From a checkpoint of a small image captioner: decoder norm layernorm, trained on pictures of board games with random positions, seen at a slant.
Rows from block 3 of the image encoder of a small image captioner, named by matrix and row number. Each number is 128 + 24 x the weight over its row's rms, rounded and kept within 0 to 255. All counts start at 0. Numbers have three digits each. After the name is the row's rms in percent of the matrix's.
Before each channel's rows are labels from the 100 images, of 14976, where the channel reaches its highest value: "lies over" is the class under the peak. Only what is clearly more common there than usual is listed. The data: pictures of board games with random positions, seen at a slant. In brackets: how many of the 100.
# c30: last pointwise conv (encoder.blocks.3.c3.0.weight, 256x256x1x1), inputs 128-255

lies over: board (86)
c30.187 081:100140135119070094141104152161087157110138104118136122131141116126129163128155132119130134120141125129117075127100084092130100091118158156150141122143159117134104147117127144114111120103138120125137137141154169146144141126141078112138157119117113142113112128161110113165118099070143186164114135111121109126117096139118111116145149129184130133112114129158135176115100140126123092170115

lies over: board (99)
c30.63 093:129110080134135132114155102105092119089096137067162115112103099089150158130084134127109100102124127118115107102103108121100130113087123112098186096085124127130150163122107129120072154140130119104120140087147164158074132165106143131121144147104117121149062098121138085146114138139083103137097129126119133137141107120162154075128111117158146142107103124121086146120166137141113128143113

lies over: board (93)
c30.138 091:101103129097107082103086095088134131126129144117140132122127107116115099131143127129099109084158181156132151125131085138144119127137160127147139126158133156100145139131110092152161118136093184156167093125125146118151133131127121154141098159126144155162113133090087143103120171120160131139124132128136111133149103110134104161164140116093155135184106124140132156095130140111143100126148

lies over: board (92)
c30.49 108:137131107163178110130120105081131089112120121146091094140157114117146121127097125117129100124136063123149121103115112101135131117115128131105076136149095070087162122111130102088104111111153114102128119128129119128121108118098095110130147100144092115120113086147124130110081122098149148106137100101130119141118096126137116114109117131104143110111118119146143128113109130095111169087118

lies over: piece of the second side (86)
c30.37 120:133153134125095090132114094118124132077134124140083104135115111150108107152086153111113140111113136139135109138119143124152079132114136138160099119154106056103137111066127094083106090108130104146193111113096130133135112135118139099168036106176091101134159083121126126045107149134160118132160134112135118088034130167109064148125134051150147101110145143129136121158110079146179069107142

lies over: piece of the second side (25)
c30.18 098:112128142139114151122148149145118154137165162189138206149155150175139079149155137148116143084112102128148170109093111141122108119164109154158111155130119121126103140118149111110142128087132099136156151116146117136177143105115126109166176140183125133154158110190113158139132156128159167130153145123114156083084156174191075146136161126096124151119122176165159110161148141117107115099126

lies over: piece of the second side (80)
c30.108 092:179132122135150130120159147134131156134137133186168132158155133131141124120136136136187109153158084141132136113129122114125157119146080164109140164130135115130170091130145127136133124122176125091161106159130112166106151198129112165150087143168128162090145126143122109072207137144135106161114148158155116132157128167132124142130154120104138193113117169153207151131094121155087108135134

lies over: board (87)
c30.179 116:113117131119157117105091099111131112143159111115174128125132161157111095100157148094111138134144138155125158115165124116161132089071096101127139107160112145133125131157124126128117131144110126134119112123128105136140123123107101104155122151125098124149117067153127133134116129107157104093108091145128098128130109110123112121131118127137140095166032126125130100108142133166108120120131

lies over: board (97)
c30.124 106:105127125098124096118132101127139089101140092137140123112159154132114129113110116113110145140126091161146152114170168124101181133118125110117143105119137136113147086152090105128105113148120097151181127167119106114127145095122128148144184169110146102128129119134159161094129108122161131111148127139131132092095114113096133136110120145105094132099138139128125123092088128100124106129152

lies over: board (98)
c30.213 091:124146127131143102129130128154135148122138100157111170108171098132110123137131122124146120146122162149138131087085096141150136149118114141114167138144112144167110100113128098108128139150147146125146134123134137134107107137151125139123154150144105111079146157155127129127133118113084134081105133145144128106147149156156135151126127153126135109130103147130100131140171147128092090105097

lies over: board (88)
c30.141 079:130125112133165112121144138109139135163135135094145115138123129135150157141099145131142140114135133112100123085135147128136160129126162132077139131142139183149131135149128111137133218141107148119144174114133139109121089114120121097105145185165122161122118138102131111129105153152134107121103159142116131124140129166118135109080134128166149152166139138162112172142178144136128145099122

lies over: piece of the first side (28)
c30.242 090:125115120158109119117108135137140153116164186108137131114074145125106133107140112117159108168114140132145148090103100120111130163095116107146134129136133165123112132129145136127107187140099130145134131115120139127147117110100134136148132119146132108123105133129142106154138080110131126131125148125111131108140129116156149120119135133118155128168108117110155101105131100132072128119126

lies over: board (95)
c30.13 096:123114125131098150110092117145092158111170159137127107157138117136162163093109136126118113126126156115113133110140138127140128149144129151133140110115112138102129112162096137149127140168160095132138143139145140130133157125168094103113117151078165195102129146102142124139112128118127162112160134131126155127112106147114163123157121131126125124135142123139108132150092117112090123134136

lies over: board (97)
c30.110 101:119135131140138124109156131093119127104084131084118109119124102128176128132104131131124086117143088103086089142086125123100142148126130087063113124106116132138113141140107103138086117118134124114112139139158163149062120149157107131151125133124118124131080163084144081153117119130136119124136122128096127135146091110140163092136106122131118140099136129111088135124145126138152108113113

lies over: board (100)
c30.193 080:115127115121128122153140110134111127129175106155146150118136103094147111136099142120133129135124134143101116157135083120211122111116148122123144127075128127146149135131103121127139147079146127141134174125125125119084190114126097114136133090102150102128123086092095113140094135161140105124109155149137126152102111207118146097129138171124143114093127117135129166181111099102129146132109

lies over: piece of the second side (60)
c30.29 092:158176129091119142139145144175128133139127094139154130122137176180108084147095142124153185149161135093152137122073109139178065136123123094136125169143118144109134150113169142100103134097139076129138110134117129165122156168118107113123109166130105063143139131132132116107151134147150142137154129142102199170118146135134148106107150126098132167149108174126161089171076103148128150145143

lies over: piece of the second side (59)
c30.4 105:152125103131104121156082169090147108113126151150115121132102163127165088156164129115160171119115114094122161118074130146120130120159147167197127155125109115104087113081129133097145103143159084136130134128135102159121114132087140142159130175157144122161132125184160142144121162125159133121128104145126150101120141116160164127103153114130114148179107116148189098158112132097134107100119

lies over: piece of the second side (74)
c30.99 111:168094129130125117148103130118125095127145134112133215127061122084117138106170121118137050113130154122131122138101110058108133113096120187151140071120125162114060125116106170141108144152056138150137127126131125146149129121111113158174114121138134085177115115146159155126090132132137105112103142138119087142111139118142135135135117107135168158150142118120123120119165129127117126150145

lies over: piece of the second side (53)
c30.177 105:124124138090087139092103127095130113098147130136119105147114122127135102132117112119108149133172205155148122118089143132135072124148134089166119140128119099111108119106118135132100120178159102145155108146115113141167145115156123076132098106164081051147128107099158170130124125073131141113126103131140131115097150144148054147132117083139178155124131135153115148123099106094113040092111

lies over: board (97)
c30.126 096:116136113116110132124130141150129093165102131140118111131145116112128096201147129118125114120136150092128088160103121106148137150133203172112192124105165126151124089077118127155122095100127136067074126131124104145144149141140137112146135120157144123132082137131135152110105132163162156168109113134152094128085114123141130140137215085140104105119193118128126165173138125133132112129134

lies over: piece of the first side (36)
c30.68 090:118103151150146123113129125110128112143140134155105121113101161163122149139096109105121128152126125113095116125147122122135141123121109094149112119113101112136092145130114131060107087119117156123104144114118098122093161115129139142150118146078101126111125112136129160115136131116156127130121119098152131106183111129126160093090109142160134119086091147138099141121131132128106130120105

lies over: board (90)
c30.62 100:120139116129107119138118108120100142133127111144138132123121132106123122101135125093124119122147150120134137069135122115154120142112137137117144128110146142141141151124118118156097150121143110118127110113152113166101134144105111143150137120140138123128118072129125120132104126141142107071089146134098163136133132150144123137087131131143127148140089121138144136129144167123102141118110

lies over: board (96)
c30.31 099:116130155102133135140117122151140130116146126148130121136104173168145149116107138128093144140144111147122149113129128118125078118185167130104121148149129109152134150163177118202101145141143167128137134104139128129138115128126152145129136156129160126119147122135165139155124150120134124145120147128140104125106126150129127096092128148117140132120146138122106115079140143101130154102128

lies over: piece of the first side (71)
c30.192 110:143106117114093129118145164139100104129143139132118146121138119113093126183095114127149168132132105134118136103098142130131124142172167145136100092116124140121125101121130136095114131130121089118154097135136139115119112155134162125119111113112124131138133127134125131094120176119110132074131138124151105140107120121120132133151122118128130128118105117097144147120116084103150137138125

lies over: piece of the second side (56)
c30.0 099:149171153109124114149097143100157097150124103120142098141136122162120148120136152135157091090153155136108142097216186160118147150109114143065156175105138183132150131136130131114161171140106138172108100172150146159150134155132177151121148143089118164146094142086117152173134107099103095132128109120104142176162118103137150113131129122128123111156134042113122154107190132148132139150123

lies over: board (91)
c30.115 090:136109104126117151151078118103147121158147097137093128144107155148117130130171133113098131107135126136149150077109198141124112101085147223121139110134116119107132139138130108105113155119118137165125184123186133145115110147110134130146170101131139126156137127111120128124136132142111116087164123127108112157139132141063088156140123131100116153168089125073127115126146094144141159149128

lies over: piece of the first side (37)
c30.154 100:125102142113094118147118129127157100109127133106149100152134097113177118143110121161108141152164169153146141111180130134155132141131101085149131091163084116123117090108082102117104148126142112129131092143114102157110104130077122146126147122149120108139125113109102121106134118138154130123106126099093100128104127134122108131130091131108139147122113125150103120135121145163127104098108

lies over: piece of the second side (33)
c30.214 092:146109126144128165138098131124118111115080103144123147128109149118096146138111198085131138124170136132117180153166086120143147119091103124084135101129109120148124185134129167140114156150143102116081072156101154143119140149100142113102100128106142088115124110115113115123138144131084154131136132122080099160139068141141102121143089125112109130094099118102151137117171116125159118090111

lies over: piece of the first side (44)
c30.90 095:134110126137092105116118138149123106075158105164135113139144159082143154153149127118129159098159132149170140097107154149111131154117095101163127142088130124149108154128129116059122121142133122119141123156118129127118150131121103142124135097168176117112136169135106126154152129128126140166113133120118118133143106112122106126131124113116110115099142126124134126148150103095114116191138

lies over: board (100)
c30.75 115:076116098107126124128152105123119105082120068129114124124149071121107128161120097109130090098128122125130151101146138113117157136111134133100140120115154101135189151084129110095112104128143115142099181120124128149122109140149107154140139153155140116104132140133133119164103134143111100085105115095179132125156091147098115086130150131107136168172113135094147160169106147103110148102135

lies over: board (99)
c30.237 096:120096112087143132122110103133118162142123124150131120121112117125075160148193123136150138140108185168116158159132125151140107216133124141141148141131166131152130146098112109137152100140087163149140114105107126159125114109090097084100122157103156187094103141115141180135124142157137143080097113091114192165145144152150148112132165159140135129110153133152141073148144111099105170163090

lies over: board (97)
c30.128 094:096131146134114092114127121136158120123077114169133140112116141153107116131156110143109113137094124158170103037136125151174144123121104112122118111136102100129106164139136114153130104172146170129102157104142114139152146085129078126110157144162127112139155109113158148104169165121153136130123110136175149122090132136136118098116167108129166124138104088118096142147153127095166135114142

lies over: piece of the second side (97)
c30.152 093:124110141112110146129122109169141075157166143155113139092100155123140119127099121115137106109136131087120125168130099105090102145136128095144086134124111136169125136116142165126096167117129142102114143119126137151121135116092081130174153155149078127189135157156094149162155110112156089139153137118151146098129115182138189160090150091162138134132104129108154101118177134154118128168092

lies over: board (93)
c30.231 082:112113127133146105143152148151105119138123132145155131110119139125158172102107131130106118117119104125118105119107172161113161165105085112117176124151130175149113142165126113134114183121121155162086140121157132127109103121142129144095176161094149134097149104121174113151107097113107119138148129098133150114176109094104102102147118130095142130158122098105089153196119118081130111162127

lies over: piece of the second side (52)
c30.211 113:127097109101133086121117131116135128123128123055128146103107073118163135148095126114154066110177104105115119122127126078102119062104123157087107142102128111119174129136135115119072136101161100118129153136144165099103114142123101132145140145130135134112098118121122162140128129120146127129133143117112101098146125125108199120115124099113107112110118130094091142168160143178116112111148

lies over: piece of the second side (85)
c30.39 099:143200124172142115140149100136129118124137101100119129128130147112148124150121168112156098127135118113082132135173120165081146163125101111078124128148118136161224110133101130108146129079173117150103117160108098145146156144100138136145114161099143169061110107132110174127122126101099138140114137140141124088188133126087158099134124139112099125117123109104097121100125119108144127121148

lies over: board (89)
c30.208 082:099129157131107126092137123114150089124177141143128133110109091122111087118119130127118124149110143133098140114150127083096110127126157141140114120157137101108130151132129112133144117106116104127107132120140132114144085110145152138131170101148152182142141068164147151096119162129160146094141158110164121128119124182103103162123172107161147134080123127110125193149149162136114107097124

lies over: board (96)
c30.160 097:124138175124122129167132104117137141121153121143129141124122067152146103130141113140119139172149124099139111143143139074111109127104120104162150098115133041133134116154090125134090092101128126127150118153168130119119147145089108110133122130129147136104095119133124097102114120154108122124160145155100125131117107121134113114163148161141099143162053141117154133129142158158145102150149

lies over: board (100)
c30.50 107:128210149109140158150097127130121167137142133122141140073093106094147126138144159142140121121141100119127142081147139125098109132068114148064131138119117140103181130117151163107176138143153136126076114121117073150136114131092121113143139113138179129100124143164103070154119155123093122108150100131141109111148107142136108080112105133177113084161079100138117103120130153102116156102130